Weights of a small contrastive image-text model.
Data: trained on views of escape-time and Newton fractals, 35.3 epochs.
Rows from block 8 of the image encoder of a small contrastive image-text model, named by matrix and row number. Rows with one number belong to one neuron. Each number is 128 + 32 x the weight over its row's rms, rounded and kept within 0 to 255. All counts start at 0. Numbers have three digits each.
After each neuron's rows are labels from the 100 images, of 14848, where the neuron reaches its largest size: "top examples" is what is common among them. Only what is clearly more common there than usual is listed. The data: views of escape-time and Newton fractals. In brackets: how many of the 100.
# u: gMLP up (value half) (encoder.blocks.8.mixer.u.weight, 160x128), inputs 0-63
# v: gMLP up (gate half) (encoder.blocks.8.mixer.v.weight, 160x128), inputs 0-63
# out: gMLP down (encoder.blocks.8.mixer.out.weight, 128x160, transposed), outputs 0-63

u.5:124104106159148125147114110157103171140126098097071128087108143073145145124086123190150100136120144150147132142150097180127096117108077058163139163143155124192154117091125166130104168165170162
v.5:087122140133144138099146171116167139114110147126094135162174084094065110176150161113148108091128149150152121093174168066173094171172109125080103123142126077160101144091131140163127152119115061
out.5:089096147136072132117107115172141085088151144170112098138113147134108157062208136124077121101099170084135109112094197133104161128115157166130129115126093082110140149146119144067141122100108159
top examples: sine Julia set (38)

u.67:132141141116144112077136169154103161104111092155134148114179159069134115098141168104119133121106135133123153105144117201117098106109156064112106175136137141140163147071053128129096156119076174
v.67:105121150101155133043112128099108145106115118138145161119176190093093100118076135161133217188137121138165093137133089173072128111119088094102165149129170187133193058089096122143102160125163150
out.67:153195124126096140084148135140158138123106130112200107137149073138067083127085119131094145086185099100106107123154114142151121148109093170024127126181156152120121165158187123132107113122144116
top examples: cubic Julia set (76)

u.23:155093125123140120046115094141071112144164132101108101141163126114124093083131178082177045120203103197148141110097123123070115125085138131101129087123146103134124125160128123095151140094137153
v.23:146152155088161159177172109171131113106111118112134146128110125129141108188182120121123168130175168084167102108163100128189121164164105182112123095103062064159123172078088101183099169139075102
out.23:114182130086092128204114088166164129163162133118117085143128176077117110091107064175136171112100126143146124177102090084166102153087160138168140125076124138163157140092145166146094096114121109
top examples: Newton basins of three roots (60); close-up (52); Newton basins of five roots (36)

u.71:132120136162107116197182079161143092132097176126089142120056144159172153131145135178137106141127125134049192129176133088178097163105095127096101125155107144174166125046104188200106146181144077
v.71:159159159185091126125145039116160113105089109088145181183128125137166107125184116127205120118104150108089084178103135137099128114143086129154122092123165143160084049110114106144138107132159143
out.71:084119092117128136172092136128110106143129110063161181115170178120095159100129131126153146100133094173141125156051149091099146120071158088192155157151113133114189131123147067153125145135157151
top examples: Newton basins of three roots (46); cool (33); Newton basins of five roots (31)

u.133:106144105101182103148110089112084138086157132119123115108107126070160143150109126068181095146101134159136091167137121107098170161166189143127107117128034207121102134105152153165132102155190126
v.133:127133112139135180159134140108149102121154149107166113127120103159187114108166141115093109064140121074132180175103098130074130149186152087136160109145114115164118062115130174111154156116119169
out.133:161110150170071187163128113123123109113161183104150128155130160148171089121133126171075114096082130133160058186109097058123145118082111081117143149132104151091155117163134170064119162080145153
top examples: tricorn (57); vivid (53)

u.137:112191139180131166119109153086154104152064150131165094160110128146169121138076093105090166196086176078098116062100119135124125090117143117122109116154183132131143130114120125094137098153157142
v.137:169089114148148141131114058079146117163103188139132155152104137159142092180083088138135109156103163126166138168132115129035143088164048152126138111076156109158134141146158111050135117107176104
out.137:177109113105186181125129121152139121113121093163123117121137143203072089181136109105111108162111195092087120112127095093106100102151134139132159147077119149171150119117164097173147140117168109
top examples: cubic Julia set (63)

u.59:071039109138086136101177159185084166064096122141131115124117132097163121152193131161141142059110162094081154111150094139112180155150119067139132161079127116146138072155154110177113213143121133
v.59:123060112183102132107080142079194153130020125097158166089133090132115177116150142146172174124128127157107152171134181151191129157129125161126182139119138131137121084162151103099134137107179155
out.59:104134200154204124125125144089080086206114165136154120094128124140071071101070143137149162142163133133164114150145159077175100142093132150113137120149136146148117137151091151113120140117156142
top examples: sine Julia set (50); Newton basins of five roots (43)

u.88:183064096155080171157181077151082113170091084185155172087085150106123106131128166096112124099176117119115091135175172077118087121126135138166116107142138126169094133120110134165151155121140139
v.88:171130164153104118154115183102156137142105137120129156180056142114073133101137127088064083068146100158086074096094121138079164076110142204123208110087144116106129146156100090210074141174159106
out.88:159106155184116069078119171156093104162095184109142120136113134153078161164090116185115116171153145124154104143091171093145173085168089109138114108122143092117101117122075128140067091120108132
top examples: cubic Julia set (35); Julia set (34)

u.132:173184107126107126137189127145064114131109147137141106131174137158097090123099185072175100051142171113131127164103089144150097131117144151138138172159065109114209062109120147134089079165135104
v.132:142198126136077115109138157092099100113148126144104096126170106118080109142133182104167088104108151133110089122125106143149100112116141135124160103193131139156154127142137169101156143083151126
out.132:103176177111133170145128077116108125151137077194151105118206142116080108129112130135085091106097149126142145140169122078151144084095052146103114107179113193160131138099076168086118173105123104
top examples: tricorn (100)

u.48:135109088102182133147110103161145148163102149080156178129137135127146135118057142118189111126199140107054137132096140157131131150108077188064138107107154110138127107094151133149005145098102133
v.48:093152122149112122090081099109128136141121126147144145102113172096098111161154143185132103145104136146056141161134120199120103070097135114115180127163131137138107158126136085131104148097087088
out.48:129119098117164145078129151091101154113132110111112102148128131122129167101097103137066131098170094158167088131144131188132146095195086140138112104167180155105076129042144137135172149106160135
top examples: quartic Julia set (41); pastel (33); cubic Julia set (28)

u.78:107093130106119063068207156089097213150139106154104141108145089122110094083124109130148107163143117169149134169135171140115117088107082146106096132193119081133130147192122119073124166150143113
v.78:086112104167123138136188104147154151156068157149135106172148123117105087138156146146147140151124136077063107140156138108089123130063168133112151174151134113080147098166072109136123154096133142
out.78:111188167134136168133167102113205105070096070127129105153104173093092101202174125118131116095147155173115097056164142131108136146120172148080164174154162166158122115114150113104109110158109149
top examples: Newton basins of three roots (58); Newton basins of five roots (35)

u.158:103175125085136113083156180077161118104052143218176229152137137150114134121142089100116142137107158106094096098074115161167150118166154067155126147192082096123105136145085141122165123147135178
v.158:080097104170106107160127167129131145148066129086127175133209077136092093111151139110206196165123069152139138118150138130120129082143089067114134164142132148122100154134143116101145117146178066
out.158:161117109134098176155114119143128152164169158094137072117122098035092123106177105166114126126173127109111182171137094110128119095084114142120163144084147186112182177080163097120155121121122125
top examples: Newton basins of three roots (93)

u.142:132130049094085144103069115100099155145125179091116135119142075129133124083145132142101152131204079131099129164145189103154172091089137139135151060127090139092148124137111097073193154116098098
v.142:111127130121089092104126134158109146143098127150139064146088121100114084116176152131155150136183127097095138129099102123064146117120137095098151130141077151157243130122134098147128082129167135
out.142:201073140166095142109150117119136135105124102143126144132093131108065118097169139129130124106085189126102125102158096106097153111096075159147114199170121114139169123063104137098054137131139123
top examples: burning ship (71); dark (33)

u.41:161093165134084143188102138095161153138151199120148121149112094120216091093116140109107149096133173103092031167129145110150117133114050075120124117111098154107168141146108076106114110140115212
v.41:141160222121138121137111144093113151153124165144079163076177135137111154113129079100142109073145073121088113144081119132091146117131098214130191131177146163103096188109142103143136145114165086
out.41:133139160113104139118128121130079096102129122179071142146098129073133089166139067121110099088055123113111148058162143170152163102111178143188095185133163128064157137094123129136157097183169109
top examples: cubic Julia set (34)

u.102:128135088164158214221141059155126129093126133153148134096141056132106188199136092141128113095128165130095125113114146102070115084105089133141063119178112138151131110141085132150065175133184124
v.102:116074061162160191180112116230146100118129126086120125084081084110103135168148122143134114154133139123090142074151147116035092109113093115163111144141150062159174132132115143155095185125196156
out.102:148125128130138114141191165112115118183139114048132111118080125104124135141178150176160129157107086115149165109122096069089078153075119175146120191148133124179136129118190058109148066140150147
top examples: burning ship (100)

u.117:114160178163121108188118126125150120124130121146104123090099146128106141068151110103159139189153155178122110168105131103162115135091168101090094140130110155054087105132179112101119153163211087
v.117:140120178118119236121109114139137179125182095124132084116107077170112161121132100122128105145126152161131121140140065115155171122082115117150169052145148094151096096128110084093108056144152116
out.117:188166076122107139050058125098043093158105122148113087141138157108170125159078164138118129104099121139130129101126155159172135135137061179132146074129085089125147144135141175154149110087072159
top examples: tricorn (40); burning ship (27)

u.55:141114181078123073148151151155154111155122066098149114143142145148104102133205129101107161114149156137124144164138067111116077160125151092110104137134093100124133101171153121142075092192173144
v.55:113105145120157100148140137139127129062149175097128114113153122086151082164083201151119153136124109059177148084151133084132071127169091100168143119138169128118142099149109137147149106113141058
out.55:119089171109124099199132130140150162088130131135185143145130134137147121083084148138121154105088167171096112132114130129069087142133139073131217129130140111052141118069164160168114142104108147
top examples: tricorn (82)

u.31:159132141164151115084170103127115134127137069128113142157132135090135157081102129129133107196134152124110127097105202090120123124146165180071120149064144141134110098151113186103155130120128149
v.31:116120088119155111135139102157089170092079208103138086153176118162121136097178123127165131127141175124083095126109149141095151182126087132126146148197171165113070065151169090122093131095044158
out.31:088151136094163142117070143185183130130150142140115118101086130124149119037146199101076156118105143071132128186159091139124156226092108096189101180081106131166152153152148121094119099176063096
top examples: sine Julia set (82)

u.146:117129147085135157165088140185111127171100144133087174195176140100123139178079091117101155086100157091119160111097084109121195103112087141149095128122124125151163184162151128143088149137170200
v.146:077113078095125148119104160101115157105186171117113169101130041087067160120111115132157128136109125163121115130190080227103099138107145116178167148135140173117137118136102135110147096103147183
out.146:114172095098137119105073169069111215113171116095168136124081074156116102070132105084138089139129075118108101177078143193133119155172094105067166148145104119100122098164123105144083104135106132
top examples: Newton basins of three roots (63)

u.82:149105171138112167111161141113067161181136177149114123156113118162128142133134109151125152143181067053108100142091121094107150161059186136102108129157104131147151174159101067139122135095186067
v.82:119048163124114078162166171114111114169158145121125130148156162099153092074204110124113128208167126158141152128102108131096149097101195127155115140168111161136160131132117134114100208148152142
out.82:094104098083147116155150105100164062138118143133138111185102155158122091149161170103122175104136186142172143075101114142081104154115088215202151137063120066091104127119138140146138154101173167
top examples: burning ship (35); vivid (33)

u.43:135118141169153165199143140166134102144141147060073178157095062081104122125134159111140182111100145123054166072159171123059093097192154141126094174135181160141149109170120102195177127161153118
v.43:190089111158112154123099138158167126125153073129118132091073094128130207119090089100167162150114214131135145183164115088157078150101110150070050116098188173145125134091101124139178061050124138
out.43:060113120168125139116145165174153096124115112096182103101151082131116149087158089070114186145155122121126145161098118138142136159143147151113216118123166127077139139121099189162144143059188150
top examples: burning ship (86)

u.24:081139124131148089092178133114171116130130109112114107146123095113091116085163119111116094115175097163144151132157132175125118153050152137156101098134098194169129096168120177188077130142107166
v.24:145172142095171121104077128160142137186140131121106104163158149191145201183121100099174099118110112172196120154135133126080146160127113159137113130101122083163136091099118085132086122127145140
out.24:150145172131104142088182145109105184120111068094094144105159147200161161147107098112171137082080111081054142154120152124112165120128159135151106111103121141143122102141092145147129160127114092
top examples: Newton basins of three roots (85)

u.47:176181118151105168072084088160092131142112125142096185128144085138153177099094142167135123157153158188068158153194171085166136128139121123122092141183153117143085071098145066112089128145160176
v.47:150166126155158147091079116180120140155138100123139118097142131096123092118141164118088139167137119191076172141142120151119144159123094182107106142130203125122081132114124120092080136170077167
out.47:178128124132199047141111138174154155081130107132185102144101138134105154179120136168152087066103150149184171116165108106139070097129107106150143086102152129091133141132143157138125158116090090
top examples: tricorn (72)

u.61:148146162094068135154168159144117093105135185198095097118166136156151092131159097126139106145095092190145143158084167133129107117100124091161084086108143079110146153115104195136125095143107087
v.61:101142168131139069107111182072193100155144123113064141111192146149182116183136098116130075143122130122113101119123106105063150152096084146107093115115140094133208163115143143134113138129132126
out.61:067124118113097140140153126153186067115161041059161108181160111135168164155159076117064146157116152144085052139174208137142142164165125145100146122136151131146161136085153141155137132130121138
top examples: quartic Julia set (55)

u.140:170135194144136143127117109108138146077123123148163087156078162108142166103147106152139096152131145143170180176069121064130035130149140107096180148116170131096167141144114069127096098115159125
v.140:140135093134117103105059098158122150162160141102154157123081106124169150105123116115136124100148165133099095153107145133083123185046125110159151170222187097142123102095106147058124147147132115
out.140:131138066170125118132148086083143128079150159156113128169169157059164176150123126088226135125065166102139121125125145132122148101113156163115154135154188168151176137092067139073065083088151100
top examples: vivid (97)

u.154:094127114139212138158156121121158127105077157133137166131190105095108099120127110053123150113096110146131133185145143151092101155058126096144086147126160141098102164137135141124115094173054153
v.154:214181091143061132136107113140137169071131169086091071110154122133084085133108109137114109106158110132103114128060148155174144146139138187090166131114081152175167149176173085140197143160117149
out.154:161076137133069117190144121136080097110123103097079083160124165152074101139131157108099142113153109193102160111069118107148147107221161121100098146125131144157072105122159147097121155176070103
top examples: tricorn (32)